Weights of a small image-text matching model.
Data: trained on pictures of board games with random positions, seen at a slant, 97500 training examples, 17.5 epochs.
Rows from block 5 of the fusion encoder, named by matrix and row number. Rows with one number belong to one neuron. Each number is 128 + 32 x the weight over its row's rms, rounded and kept within 0 to 255. All counts start at 0. After the name is the row's rms in percent of the matrix's.
# gate: MLP gate (fusion_encoder.blocks.5.mlp.gate.weight, 768x192), inputs 78-116
# fc1: MLP up (fusion_encoder.blocks.5.mlp.fc1.weight, 768x192), inputs 78-116
# fc2: MLP down (fusion_encoder.blocks.5.mlp.fc2.weight, 192x768, transposed), outputs 78-116
gate.665 077 [128 188 170 129  63 146 140  58 149 139 107 162 131 130 140 122  86 150 147 115 126  96 135 158  94  84  90 104 173 114 105 167 158 207 118 132 123 116 118]
fc1.665 075 [ 88 181 140 128 118 178 150 133  97 142 107 158 106 184 179 181  96 170 179 148 125 114 141 146 154  90  95 142 132  38  88 113 143 181 126 103 132 111 158]
fc2.665 080 [157  90 156 105 159 109 151 118 112 125 116 140 125 122 116  98 112  85 125 196 201  82 103 108 138  95 154 129 149 175 134 112 132 145 119 164 118 120 110]
gate.666 099 [ 94 147 146  79 144 120 176 161  99 187 101  73 105 156 154 113 131 106 148 140 141 143 164 100 105 103 111 175 179 113  93 119 161  92  80 163 107  99 149]
fc1.666 110 [162 158 130 182 106  97  63 118  69  76 162 143 168 103 134 180 120 154  99  82 103 111 145 112 109  97 113  86  93 132 172 181  97 152  96 119 130 136 123]
fc2.666 087 [120 118 169 114 131 144 112 143 120 135 127  89  86 171  60 164  77 129 143 140 145 155 128 188 138 127 169 177 179  99 130 143 122 116 188 148 150  91 113]
gate.667 091 [129 192 154 123 183 108  76 137 108 125 159  85  97 144 194 131  86 115  84 157 140 127  70 163 108 116  89 121 114 111 135 187  82 130  97 132 119  98 139]
fc1.667 089 [140 157 119 136 207  93 106 127 127 135 146  81 124 148 163  96  96 146 156 157 149 136 146 169 125 177 133 128 104  87 130 195 100 140 111 125 130  72 110]
fc2.667 100 [134 130 115  83 150 128 155  72 121 134 130 160 127 154 108  94 111 100 154 130 147 107 141 170 138 114 128 109 146 165 146 168 142 110 111 161 137 139  87]
gate.668 102 [133 125 116 113 154 122 116 124  87 169 113 101 105 151 159 128 137 118 148 135 169 158 135 124 165 157 121 139 179  99  93   0 124 144 152 116 178 116  98]
fc1.668 114 [109 119 147 135  70 101 136 117 117  98 119 112 122  96  66 105 144 117 125 111 117 126 100 132 100  90 156  71  41 138 155 203 117 153  97 158  97  93 144]
fc2.668 081 [154  79 192 156 139 196 140 163 153 133 139  96 105 174  76 106 113 115 151 104 112 145 100 143  83 126 108 114 100  97 151  94  96 132 153 145 156  93 131]
gate.669 068 [144 193  99 146 125 147 131 149 144 163 102 102 205 123 118 140 184  85 159 165 102 140 163  84  99 118 135 100  88 132 128 126 163 161 107 131 119 132 114]
fc1.669 068 [104 193  63 217 103 149 153 187 148 144 117 105 134 160 104 106 159  57 163 160 118  96 129 107 127 100 123 140 100 134 109 166 162 137 149 117 134 146 153]
fc2.669 068 [138 117 124 132 160 137 115 132 151  87 132 124 105 112 200 154 102  96 143 189 143 185 156 104  76  83 121  91 127 121 107 130 134 164  94 160 171  99 110]
gate.670 095 [151 149 119 144 101 107  48 137 110 112 114 187 114 137 112 155 135  90 151 198  80 168 166 100  92 135 104 113  71 111 191 176 148 116 136 145  68 141 160]
fc1.670 095 [ 96 117 149 140 150  88 163 135 135 106  92 142 176 105 159 172  79 190 117  82 136 160  52 110 115  83 118  79 109 137 117 105  89 179 139 118 115 163 151]
fc2.670 102 [140  92 113 124  86 126 127 178 108 158 112  94 118 101 166 151 157 187 142  82 111 125  98 122 105 166 148 157 116 100 125  96 136  76 126 153 137 136 131]
gate.671 093 [102 131 120 213 152 160  89 196 132 160 143 121 167 124 131 156 114 110 128 141 156 129 152 123 154 115  97 129  91 170  93 146 123 115 146 110 160  93 132]
fc1.671 083 [125 155 105 160 175 139  71 169 149 145 121 116 152 143 108 150 120 111 123 171 174 128 146 112 164 126 116 138 116 105  83 119 126 172 133 103 179  97 101]
fc2.671 098 [132 148 131 104 129 140  55 120 183 102 138 128  76 163 197  72 132  69  86 168 127 114 109 156 119 132 100 142 176 210 128  96 170 178 140 142 115 112 125]
gate.672 123 [126 167 132 129 136 102 172 134 185 127 137 113 134 125 100 160  99 143 138 146 110 146  80  68 105 143 158 126  71 174 181 150 102 146 135 122 127 236 151]
fc1.672 126 [128  47 144 111 123 135  73 105  96 140 124 146 120 113 148 101 119 118 130  95 162 118 149 219 138 109 100 156 192  94  60  94 133 109 153 114 141  41 138]
fc2.672 125 [138 127 129 155 153 126 158 114 128 123 168 156 173 142 105 105  90 158 163 174 163 160  98 170 136 115 134 152 190 165 110 144 164 196 109 141 143 102 173]
gate.673 126 [106 180 161  46 177 175 154 120 189 243 133  92 110 161 144 125 143 141 151 165 149  92 105 142 157 138 118 137 127 141  84  70  98  63 104 111 174 127  95]
fc1.673 133 [125 120 108  74 167 146 159 137 191 215 126  88  96 196 170  87 134 146 136 164 148  80 135 117 143 147 129 173 166 144  82  65 146  84 120 123 163 123 108]
fc2.673 084 [119 162  41 149  81 125 122 146 136  30 112 145 175 117 172 130 118 134 117  87 154 111  90 167 140 143 165  95 115 153 142 197 112 174 126 133 129 141 151]
gate.674 095 [124 184 138 133 145  91 187  87 139 132 115 138 132 137 138 111 129 150 115 107  93 173  62  53 117  57 127 109 114 125 134 139  76 155 159 141 124 149 133]
fc1.674 096 [124 103 108  89 160 195 132  95 132 168 143 109 106  98 102 109 143  91  95 139 143  94 166 209 111 195 163 167 151 139 179  80 111 106 150  84 161  86 135]
fc2.674 097 [109 126 152 158 165 118 170  81 127 112 176 160 151 130  94 105 106 124 150 212 171 183 107 131 133  40 128 164 161 117  98 161 212 218 124 135  98  90 141]
gate.675 113 [113 132 147 113 163 136  98  75 122 141  97 108 115 135 157 162  96 165 186 125 147 121 133 130 155 120 122 150 192 126  71  67 122 142 115  91 100 150 138]
fc1.675 117 [151 114 156 124 129 112 122 123 102  94 116 122 139 157 148 136  92 165 177 116 113 139 134 144 162 163 127 150 202 112 115  68 131 133 118  71 123 168  99]
fc2.675 089 [148  80  76  89 133 111  98 138 100 176 106 131 143  93 208 112 130 135 134 169 157 122 141 108 151 102 162 134 167 131 131 125 145 112  98 134 146 114 116]
gate.676 097 [129 160 141 128 138 131 189 152 130 139 148 122 150 164  68 134 150 146 131  84 156 144 151 107 111 158 153 159  74 151 179 142  88  98 120 111 183 178  92]
fc1.676 106 [119 119 120  85 135 134 105 125 120  90 110 146 150 111 222 113 102 145 112 124 165 150 194 191 128 110  89 146 159 132  55 157 124 149 155 126 108  86 112]
fc2.676 102 [113 142 140 141 127 100 150 149 114 164 155 119 146 132  54 114  95 146 134 127 146 161  95 155 149 160 144 157 162 150 104 134 124 157 103 128 147  99 154]
gate.677 115 [ 63 173 124 108 174 179 158  72 166 230 100 117 116 188 102 139 132 155 166 169 157 100 115 136 152 115 145 168 152 106 109  81 129  98 109 123 150 126 107]
fc1.677 111 [170 118 136 129  65  91 102 115  58  55 166 113 160  87 147 145  93 125  82 107  87 135 146 134  91  92 109 105  91 111 192 197  96 168 148 143  99 125 153]
fc2.677 081 [119  99 167 133 150 189 105 108 147 134 179 136 102 129  27 157 109 168 180 121 105 148 142 153 177 147 128 166 135 143  81 142 134 108 141 141 115 101 111]
gate.678 100 [125 119 122  65 152 152 156 168 199 131  95 104 125 137 145 157  99  56 155 148 126 107 106 105 112 145 163 141 120  89 122  74 100 132 159 119 141 119 126]
fc1.678 096 [136 106 138 178  76  89 105 135  53  78 146 148 126 102 105 115 153 133  93 122 105 111 159 121  98  74 101  98  95 176 135 172 107  99 114 160 159 123 160]
fc2.678 094 [ 96  71 139  96 150  59 184 105 144 158 126 138 144 117  73 156 116 127 123  94 172 116 156 124 162  87  95 131 218 137 119  99 136 145 146 148 109 124 168]
gate.679 136 [ 83 162 120 100 171 198 195 120 147 182 129 117 101 204 131 123 125 162 161 155 165 126 114 122 165 125 135 197 145 142 108  93 109 132 119  93 150 129  98]
fc1.679 151 [103 140  99 120 192 166 154 138 173 187  98  99 119 161 150 121  86 134 188 147 143 110 110  95 184 163 102 160 170 103  92  75 167 113 135 102 151 156 106]
fc2.679 083 [113 187  67 115 105 116 134 107 100 122  82  89 141 132 187 100 158 157 118 139 124 111 111 123 150 150 154 125 127 125 106 180 122 161 103 109 142 158 104]
gate.680 121 [190 157  88 136 146 112 140 112 175  83  98 139 127 102 217  89 148 139 122 157  92 144 124 148  83 121 129 145  68 159 140 150 160 130 177 135  80  92 167]
fc1.680 115 [127 125 128 110  93 172 108 113  73 147 159 110 152 108  50 152 136 132 107 118 156 132 103 109 167 148 111 147 195 115 104  84 138 124  66 150 187 172 107]
fc2.680 157 [128 117 112 126 111 129 122 173 157 135 117 133 123 115 131 129 155 144 138 140 165 146 139 124 109 118 112 175 126 102 119 109 127 163 131 128  97 132 140]
gate.681 094 [105  93  98 106 112 145 148 114  97 117 164 156 192 128  94 106 104 147 165 147 159 134 107 188 123 100 118 156 162  78  74 136 125  71 122 106 151 182 100]
fc1.681 090 [119 185 133 123  83 128 135  78 183 193 111 128  76  95 184 146 147 118 130 160 118 145 116 130 142  96 136 139 148 102 185 147 132 174 178 125 142 129  93]
fc2.681 087 [137 141 157 135 132 139 132 127  98 171 149 145 116 155  93 167 127 127 131 121  95 171  84 140 134 152 170 152 173 157 109 163 134 159 116 164 147 156 146]
gate.682 107 [170 113  81 114  89 132 148  58 186  56  84 126  86 153 160 148 151 129  84 126 151 111  92 134  58 115 134 110 110  97 158 145 145  91 187 155  93  95 172]
fc1.682 095 [132 107  90 133 162 102 154  96 145  69  88 153  53 106 176 141 142 116  92 130 158  91 166 147  60  91 148 135 100 138 161 151  98 118 132 156 117  95 168]
fc2.682 161 [126 145 143 124 124 132 116 103 133 114 133 127 131  75 113 113 112  83 139 137 114 111 111 135 117 154 114  93 146 125 135 119 142 103 108  91 132 136 134]
gate.683 096 [145 148 147 109 153 131 147  94 137 172 116 120 138 112 128 169  97  83 185 115 125 110  77 132 139 129 173 143 132  72 114 157 128  85 149 108 144  97 149]
fc1.683 102 [ 81 169 192 123 148 130 117 141 148 164  95 103 116  97 166 146 132 166 175 157 146 174 117 114 121 135 128 136 145 105  89 112 122 154 153 148 102 123 163]
fc2.683 113 [151 162 120 132 183 164 119 124 176 142 142 121 113 137 193 130 148 118  90 106 140  95 104 124 148  67 118 145 102 102 143  78 125  99 144 136 175 107 123]
gate.684 103 [175  82  72 137 162 129 165 119 136  67 112 145  93  95 137 130  57 116 144 108 104 155 140 128  84 118 106 147  90 131 125 158 126 120 175 113 123  77 127]
fc1.684 096 [104 184 174 116 125 174  81 165  79 195 170 103 173 165 133 111 139 109 132 137 108 105 112 137 185 154 128 120 171 123 135 103  98 125  79 165 178 176  96]
fc2.684 154 [138 112 113 129 149 122 137 154 155 130 128 119 139 135 137 128 144 157 149 103 137 144 131 134 126 116 131 154 143 109 152 131 129 138 139 157 115 173 145]
gate.685 101 [ 54 156 109 143 148 168 149  84 119 175 115 142 108 156 108 127 142 138 163 107 178 129 135 131 164 112 151 154 157 140 146  45 137  57 115  63 147 151  55]
fc1.685 108 [104 117 119 106 123 187 172 117 164 184 123 146 139 162 119 105 130 149 173 140 143 131 153 167 166 127 176 172 183 131  81  55 170  92 103  91 150 119  91]
fc2.685 084 [147 171  71 115 115  63 118 142 117 141  43 137 189  79 242  64 111 135  84 153 156 155 136  83 121 165 165 125 156 129 146 116 140 129 123 143 118 177 105]
gate.686 101 [144 108  96 126 139 138 114 171 167 147  92 133 170 188 119 141 130 160 169 173 141 181 102 110  91 117 124 106 126 138 165 120 111  64  95  90 135 196 103]
fc1.686 087 [117 123 120  94 115 121 131 123 152 125 123 184 134 158 102 113  82 153 149 190 117 136 103  72 112 116 141  68  18 138 105 159 124 133 141 145 110 189 112]
fc2.686 101 [134  90 126  97 111 150  88 139 136 120  98 101 111 118 169 118 158 120 130  72 107  95 159  83 116 114  97 107  70 105 173 118  87  63 142  94 103 136 139]
gate.687 091 [ 99 146 125 133 164  85 219  95 129 167 125 148 147  85 140 172 163  81 116 154 120 146 106 155 127 123 143 141  90  74  75 150 157  92 147 160 157 137 132]
fc1.687 077 [117 100 168 141 119 104 153 127 148 119 121 117 177 140 181 154 168 126 139 120 152 142 140 141 172 138 116 142  78 203 112 147  68 140 153 104 121 136 136]
fc2.687 090 [ 89 147 124 121 118 120 109  96 147  66 107 126  94  99 135  77 117 181 147 127 145 137 148 116 164 156  54 100 122 134 103  87 184 131 115 124 140 127  85]
gate.688 100 [178 125 132  98 132 120 161 122 134 127  53 166 107 155  78 116 191 124  84 127 177  72 108 113 128 132 116  99 148 150 150  89  75 138 125 145 147 105 175]
fc1.688 097 [132 108 151 115 131  90 148 105 127 140  59 175 104 104  94 107 152 114  67 109 185  60 163 104 102  77  84  71 173 127 168  81  75 183 173 111 155 122 156]
fc2.688 164 [117 135 131  99 135 122 132 137 154 134 130  97 157  96 164 121 150 100 147 153 130 145  98 146 151 149 136 127 127 122 152 132 157 127 110  96 148 126 134]
gate.689 091 [127  58 128  87 114 132  96 128  93  96 119 143 152 171  70 102 115 150 151 143 152 122  87 160 116  80 108 135 131 136 131 125 173  77 109  96 166 139 104]
fc1.689 094 [134  85  98 124  91  69 107 133 112 117 115 138 166 182  73 106  88 166 159 118 125 157 101 123  82 100 117 119  50 110  59 111 113  97 109 118 150 133 126]
fc2.689 099 [193  95  84  99 108 129 141 147 138  91  98 114 142 139 167 106 154 133 105  83 150 128 164 108 101 110 108  98 101 113 161  72 106  82 115  97 128 152 138]
gate.690 099 [108 151  83 114 117 160 109 136 174 161 128 118 100 238 147 169 130 109 108 137 167 137 113 140 171 181  85 144 159 125 106 100  97 158 144 134 189 108 191]
fc1.690 091 [148  52 121 121 144 108 193  60 115 123 155 134 140  80 146  62 159 103 115  99 102 130 180 146 107  90 150 129  67 135 209 118  88 125  91 154 102 166 108]
fc2.690 099 [120 133  92 126  88  82 177 181 100 135 116 139 122 161  68 141  95 166 102  65  97 131 151 104 128 139  78 111 140  88  93 159  60 114 129  82 133 153 134]
gate.691 061 [114  90 122 176  85 155 167 142  95 161 156 170 142  72 120 186  87 134 125 149 229 136 195 175 141  91  99 111 144 165  99 128 130 190  71 125 118 100 131]
fc1.691 058 [149 139 126 140 119 152 185 108 130 153 119  41 167 132  70  79 136 113 116 101 100 170 102 160 148 122 122 113 154 159 164 172 184 164 117  92 150 102 161]
fc2.691 055 [201 187 137 123 141  36 151 142  88 136 150 194 133 121 143  93 130 124 134 147  59 172  98  64 114 105 232 143  67 134  66 148  79 132 155  97  99 120  99]
gate.692 076 [105 107 169 128 147 102 124 196 122 138 104 125 173  87 139 200 109 119 104 119  69 174 134  96 149 154 130 123 168 185 143 150 119  91  86 116 185 164 104]
fc1.692 073 [147 150 110  73 149 160 170 105 152 136 123 177  88 132  86 159 231 100 113 120 155 101 143 130 134 113 177 119 103 148 121 170 116 142 128  87 132 126 192]
fc2.692 069 [183 129 135 101 119  84 158 144 110 154  89 124 166 157 120 172 125 131 173 139 141  99 140  64  48 137 181 128  89 121 116  83 125 112 121 108 120 151 120]
gate.693 116 [109  97  78 119  93 116 150 128 184 126 131 194 167 113  91 108 121 183 144 144 113 137  89 132 112 134 154 150  94  98 163 107 124 103  87  96 179 186 103]
fc1.693 104 [151 124 118 106 101  70 159 156 144 109 101 144 198 150  86 112 126 161 164 115 125 146 101  67 141  91 153  53  67 152 159 108 135 114 160 109 124 169  70]
fc2.693 109 [142 104 118 100 105 154 138 139 143 107 114 117 126  85 169 108 148 122 129 108  95 103 154  92 146  86 130 108  72 119 160 105 114  54 149 100 121 145 126]
gate.694 071 [ 80 140 150 165 142  61  64 126 148 176 145 122 152  87 138 117 124  97 124 115 116 232 101  87 118 161  82  67  61 141 175 160 136 141 104 162  54 156 154]
fc1.694 065 [126 166 154  91 123 107  84 115 114  58 157  76  98 104 160 137 114 134 125 110 139 178 149 181  83 148 130 118 134 127 140 139 127 174  81 130 102 152 100]
fc2.694 067 [101  85  85 128 122 154 107 190 119 170  51 130 136 155 128 158 187 150 134 110 128 132 113  73 143 146 143 105 100 190  86 141  76  68 192 155 132 188 116]
gate.695 081 [ 97 119  99 246  70 109 150 130  45 145 147 113 132  91  97  59 137  92 111  90  77 200 147  73 113  89  88 108 127 153  85 162 171 127 113 149 138 122 215]
fc1.695 078 [124 171 173  80 137  93 154 137 140 155 105  89 156 124 138 116  80  97 136 124 137  46 152 181 176 160 122 163 104  98 138 121 167 130 198 139 182 175  73]
fc2.695 082 [107 119 142 136  97 129 142  29 164 141 166  90 141 148 114 143 142 112 117 141 122 175 136 136  46  57 156 128 116 101 129 127  98 167 117 114 126 138 172]
gate.696 106 [ 57 160 126  84 116 125 174 146 136 209 176  75 139 154 116  95 125 139 184 176 196  96 144 123 166 126 110 145 145 170  81  93 134  52 152 120  78 130 100]
fc1.696 111 [ 67 151 156 102 152  98 187 139 147 231 165 110 155 154  94 128  93 130 146 171 196 111 135 134 126 147 131 162 173 157 141  97 136 103 134 157 127 143 142]
fc2.696 097 [170 141  77 163 100  85 168 108 143  98  96 172 115  67 196 117 152 111  79 154 153 103 130  85 131 151  90  96 118 168 116  96 133 157  97 127 113 153  88]
gate.697 114 [110 113 127 113  77  94 111 163 140  85 157 250 145  59 112  98 144 166  82 101 176 191 152 131 106  42 125 129 102 184 118 165  74 100  85 130 120 206 131]
fc1.697 103 [ 78  92 110 137  71 141 150  92 152 108 112 200 153 105  30 104 166 181 121  56 143 170 131 118 157  65  86 110 105 148 119 143  68  76 104 130 136 178 154]
fc2.697 092 [126 136 109  95 127  61 117 234 125  92  68 109 104 133 153 116 130 106 129 103  87  97 114 103 118 154 114  84 154 152 125 118 122  87 116 112 121 131 119]
gate.698 084 [ 90 105 111 160 127  96 215 149 110 184 163 119 102 130  74  92 124 125 122  51 113 138 193 126 191 154 106 151 183 121  83 104 149  68  74 145 112 149 160]
fc1.698 089 [141 153 126 181 141  94  77  91 111  91 135 132 114  98 174 127 150 152 168 146 114 113 108 134  60 102 139  97  63 191 200 155 163 111 156 142 184  62  96]
fc2.698 087 [120 130 173 157  99 161 144 137 123  98 122 129 114 160  76 125  83 115 104 200 140 150 115 138  70  97  99 159 157 100 145 165 118 144 104 138 110 105 155]
gate.699 074 [124  51 109 119 149  93 130 163  77  59  98 148 146  69 135 132 139 126 153 173 118 133 149  75 143 124  58 122  76 128 136 121 121  73 106 122 117 151 131]
fc1.699 063 [118  65 134 120  75  70 153  80 135  87 123 167 158 189  92  97 137 145 142 129 170 195 130  54 112  61 149 126 105 151 158 147  73 142 139 131 114 141 160]
fc2.699 060 [137  93 144 112 132 134 120 186  65 134 124 102 131 131 136 137 175  86  52 117 117 107 146  96  74 167 113 110 130 149 118 156 108 131 117 141 132  98  83]
gate.700 104 [119 144 120 160 134 144 134 167  72 107 149  97 166 140 114  96 168 179 143 173 127  98 138 113 142 125  89 100  55  88 163 147 162  91 116 139  77 154 145]
fc1.700 097 [114 122 130  85 148 136 187 118 144 133 121 122 116 122 111 128  97 129  94 119 129 187 119  78 106  75 170 102 128 134 141  96  67 167 141 139 129 126 121]
fc2.700 103 [134 141 128 152  89 171 107 184  94 145 148 119 146 124 128 138 155 181 104 128 100 166 129 133  80 156 158  99  95  94 129 160 122  90 128 103 151 100 131]
gate.701 089 [ 92 112 122 100 143 131 132 153 161 161 128 110 166 167 113 110 149 110 148 129 106 138 105 166 157 151 131 115 123 155  97  73 155 103 101 137 179 186  99]
fc1.701 082 [135 117 107 114 147 129 115 153 174 189 156  90 136 184 196 144 166  56 128 137 180 125 197 107 167 119 100 128 163 115 123 106 150 106 122 103  79 123 119]
fc2.701 081 [134 200  82 148 128 127  90 107  97 148 178 120 159 108 182 114 153  98  67 163 156 115 134 189 163 135 160 120 136 132 131 151 115 144 110 138 131 115 113]
gate.702 105 [ 66 128 128 143 117 134 139 131 145 220 156 113 113 144  69 140 164  73 146 139 168 144 125 102 129 148 179 152 155 143 126 113 131  82 101 134 137 148 142]
fc1.702 103 [168 122 131 133 115 126  77 106 101  39 125  96 156  94 137 127  96 117  87 113 130 119 107 131 103 122 131  72 102 160 163 145 128 140 125 172 189 104 116]
fc2.702 086 [109 115 176 125 106 140 123 110 130  76 118 137 167 127  91 131 142 142 161  94 123 147 117 134  93 152 119  99  98 121 130  86 126 149 102 110 111 199 130]
gate.703 107 [151  36 103  76  88 174 147 176 108 109 131 155 149 216 134  78 118 158 113  96 167 131  99 101 114 131 119 109 130 148 161 120  96  50  85 123 162 195 115]
fc1.703 105 [116  76  63  97 109 109 125 149  83  77 131 166 175 159 111  62 111 159 168 151 145 129  94 126 160 155 147 155  86 116 111 141 136  89 112 137 151 153 119]
fc2.703 099 [154  90  99 124 140 158 119 126 121  78 138 149 166 135 165 103 164 131 110 108 122 107 146 105  99  99  77  80  81 120 153  90 108  76 131  91 130 180 135]
gate.704 091 [117 114  99 164  79 154  52 160  79 133  82 116 167 154 153 106 136 100 143  95 121 123 145 123 122 164 111 137 164 119 146 198 128 152 146 191 142 139 161]
fc1.704 081 [200 162  77 196 152  96 107 169 126 169  99 151 129 154 133 100 161 162 166 124 109  71 199 124 115 199  85 156 156 127  71 163 183 106 162 152 167 140 105]
fc2.704 081 [134 124 129 136 183 102 181  38 134 126 156 125 125 163 147 120  89  86 151 235 147 159 117 144 117  80 155 111 161 108 105  74 141 157 163 160 113  94 152]
gate.705 101 [127 132 177 124 100 149  98 123 187 161 111 102 116 152 101 139 181 168 111 170 187 142 143 105  85 113 144 140 149 156  91  80 123 114 105 136 125 153 144]
fc1.705 090 [124 117 182 111  98 142 113 107 130 119 145 129 122 124 136 158 171 172 101 146 135 155 125 151 103 129 142 139 176 107 111 137 167 144 110 128 108 160 114]
fc2.705 079 [127 135 110 105 172 108 134 111 120 179 106 147 144  62 206 136 123 134 160 111 123 113 161 121 130 100 131 107 125 115  84  70 105  97 103 136 160 143 114]
gate.706 102 [126  84 111  61 155 116 128 124  78  60 116 130 214 156 100 115 119 160 153 146 133 140  73 136 100 103 125 139  73 160  97  78 142 112 112 164 167 180 107]
fc1.706 099 [137  94  73 103 128  95 159 118  80  68 132 116 170 172  79 111 119 161 175 102 163 107  95 106 131 122 133 108 107 119 106  85 124  99  85 113 134 160 149]
fc2.706 094 [128 101 118 109 118 156 135 119 135  74 104 110 142 130 156 109 144 130 108 118 141  92 164  87 106  96  95  67  85 110 160  91  91  62 139 112 130 144 112]
gate.707 112 [ 72 148 102 117 126 108 167 135 179 162 125 134  87 177 144 118 121 183 143 148 147 133 140  98 170 124 116 166 170 152  85  67 119 127 121  90 166  97  87]
fc1.707 121 [128 112 136 122  93 118 102 124  90  68 124 143 114  93 101 120 161  85 102  97 116 125 138 126 110 135 122  89  53 130 165 227 125 176 125 165 101 139 149]
fc2.707 087 [ 93  91 193 112 152 166 144  94 172  99 140 154  84 135  85 147 117  71 119  91 127  97 109 133  91  97  83 160 143 100 154  94 140 125 148 161 123 106 156]
gate.708 066 [137 134 148 113 163 148  53 110 111 147 119 115 141 102 112 106 168  94  93 158  53 180 107 157  74 159 164 131 174 143 145 124  97 156 112 157 143 136 131]
fc1.708 072 [ 76 101 133 130 170 127 108 125 145  91 126 129 109 109 186  24 104  69 137 130 108 128  67 131 157  98 155 121 140 103  59 149 164 141 131 108 134 123 101]
fc2.708 068 [111 127 152 157 152  95 133 113 141 139 182 146 132  86 112 122 153 143 118 125 148 152 141 177 102 201 130 135 173 134 108 145 173 108 154 148 106 130 145]
gate.709 076 [170 106  90 120 138  85 173 134 128 104 193 136 197  86  71 111 164 149  93 127 127 152  78 158 144 152 135 118  64 129 126 113 116  82  99 151 167 121 136]
fc1.709 071 [ 74 161 143  68 107 200  82 126 167 154 126 132  77 124 173  62 118 111 122 103 159 111 138 102 133 163 117  73 144  92 140 171 190 179 161 189  87 165 177]
fc2.709 092 [106 151 142 153 130 121 134 167 128 156 149 128 109 134  98 130 115 116 152 121 105 159  46 170 136 158 169 140 154 148 156 182 155 167 114 133 180  97 115]
gate.710 108 [123  77 114 115 112 129 100 153 159 103 141 160 186 155 116  93  80 163 142 118 101 159  81  85 120  73  86  85  79 123 134 113  99  93 130 114 155 167 124]
fc1.710 102 [153  67  96 100 100  85 100 129 131  75 143 162 168 159 143  95 103 174 131 133 118 156  65  87 126  90 107 155  62 128  98 135 133 110 126 127 119 157  97]
fc2.710 095 [136  91 105 128 123 125 139 143 134  87 133 149 140 141 139 113 147 152 111  94 126 107 118 105  82 136 117 111 110 132 146 103  98  57 144  89 121 176 124]
gate.711 123 [154  82 123 111 121 149 185 118 121 137  86 191 149 130  40 131 186 121  75 119 133 159 125 112 134  66 136  88 149  91 143 120 108  93 136  92 136 106 146]
fc1.711 114 [135 102 121 108 104 122 163 139 127 164 104 173 114 156  36 170 177 119  57  85 193 117 128 110 112 123 125  99 141 123 134 148 123  85 147 119 171  86 126]
fc2.711 154 [143 137 146 127 113 141  83 151 129 123 146  98 128 109 166 130 119 108 127 150 109 136  95 151 138 156 119  94 122 127 134 147 160 132 115 113 135 119 113]
gate.712 077 [145 185 129 130 115  72  83 121 159 129  94 218 223 123  69 106 124  97 141 116 162 177 164  82 117  86 114 121 148 200 139 163 130 132 129 130 134 153 179]
fc1.712 073 [129 139 181 141 123 167 126 107 128 106 147  47 180  94 115 155 135 110 126 117 154 238 129 106 125 118  85 144 128 169 166 158 105 111 114 140 125 144 208]
fc2.712 068 [ 99 127 124 156 122 106  85 219 147 131 119 153  92 157  88 166 158 152 100 130 125 164  96 163 137 152 138 109 122 192 141 160 114 106 128 149 129  85 110]
gate.713 094 [138 175 182 136  70  91 110  90 161 139  95  95 141 160 138 137 122 187 103 133 172 121 134 130 102  76 158 134 167 128 155 143 145 127  88 118 111 117 137]
fc1.713 098 [101 166 108 126 144 115 150 161 111 232 138  85  91 142 195 117 129  85 126 132 133 132 143 115 110 163 118 170 122 119 141  87 131 110 130 103 162  78 105]
fc2.713 089 [ 98 101 150 156 143 178 150 142 132 101 149  99 141 134  46 142  87  94  73  83 117 131 105 158 111 147  96 161 131 143 170 114 166 127 155 158 128 114 200]
gate.714 088 [173  76  47 132 157 175 140 177 111 131 141  95  89 168 147  93 158  95 112  87 116 123 116 151  96 128 136 133 111 117 120 133 123  77 100 115 129 126  91]
fc1.714 086 [115 181 125 190 180 155 179 128 195 141 118  78  73  98 175 131  97 113 115 135 124 114 127  83 124 122 157  79 164 141 160 160 124 175 179 144 144 151 158]
fc2.714 094 [142 162 145  82 134 104 178 132 100 175 128 131 143 126 110 109 105 119 139 145 104 146 107 142  91 140 197 151 140 132 121 172 133  89 114 150 165 106 104]
gate.715 108 [108 140 138 159 114  93 104 147 183 162  89 149  85 133 137 134 136 118  74 132 118 132 184  83 141 130 178 108  96 199 151 154 107 128 125 136 143 218 111]
fc1.715 123 [108 166 144 133 140 109 146 153 154 117 139 139  79 137 100 112 106 112 152 132  67 132 124  99 117 143 178 110  93 163 172 131 138 122 155 164 160 200 113]
fc2.715 115 [106 153 135 154 128 125 151  88 108 137 113 107  89 130 117 164 162  79  91 131  51 117 142  72  95  69 124 100 104 101 113 177 120 143 169 141 126 143 133]
gate.716 101 [ 95 134 138 120 162 158 126 126 171 162 148  93 147 162 112 144 157 133  96 190 199  88 141 175 186 143 142 155 141 149  91 107 121 100 110 153 134 146 124]
fc1.716 096 [137 142 165 183 125 116  88 125  80  77 114 161  90 124 137 113  98 132  87  91  44 152 134 111  73 115  98  83 133 148 151 133 133 158 137 115 123 100 161]
fc2.716 090 [100  69 149  86  74 143 120 118 152 157 154  73 147 134  43 189 113 101 149 128 176 131 153 142 192 121 112 155 157  64 104 133 102 118  90 105 113 104 124]
gate.717 072 [162 155 105 139 101 130 161 107 103 139 170  94 111 179 189 136  79 134 105 128 101 159 124 126 158  80 101 149 147  87 124 145 136 136 132 101 124 109 141]
fc1.717 077 [152 150 116 152 125 161  67 182 116  95 118  94 111 128 187 170 100  95 137 126 120 130 122  99 119 157 158 167 119 120 153 152 101 119 102 151 138  82 133]
fc2.717 070 [109 198 102 127  88 165 100  48 196 124 138 200  91 121 125 112 157  70 175 146 126 119  97 126 120 106 136 158 116 104 122 167 154 106 153 102 120  63 117]
gate.718 075 [124 120  88 152 120 137 143 150  75 156 147 119 158 122 137 139 163  46  67 127 147 168 122 114 141 130 109 136 135 193 161 108 116 141 141 133 149 183 142]
fc1.718 072 [146 155 142  76 125 115 147  37 103 115 153 118 110  82 132 181 111 163 102 149 119 138  88 132 113 104 100  98  62 171 197 105  72 165 144 144  99 124 139]
fc2.718 081 [152  87 114 102 112 127 158 177  56  99 137 164 181 142  80 114 143 135  96  79 109 109  64 116  81 117 141  66 128 156 174 183  65 135 103 109 148 188 124]
gate.719 082 [108 162 114  92 145 131 159 131 111 165 157 150 148  96 130 140 116 119 131  84  93 178 119 106 120 113 150 124 120 138 136 154 127 181  88 149 126 145 160]
fc1.719 075 [ 97 132 148 123 119 115  84 115 134 144 142 135 163 148 179 132 102 151 123  91 184 137 139 121 142 102  92  95 118 125 141 111 142  81  82  79 134 149  80]
fc2.719 078 [119 137 114  96 150 150  79 149  97 126 164 140 123 121 122 175  94 130 110 152 159 149 152 170 145 171 175 117 114 148 139 146 154 124 122 125 119  87 122]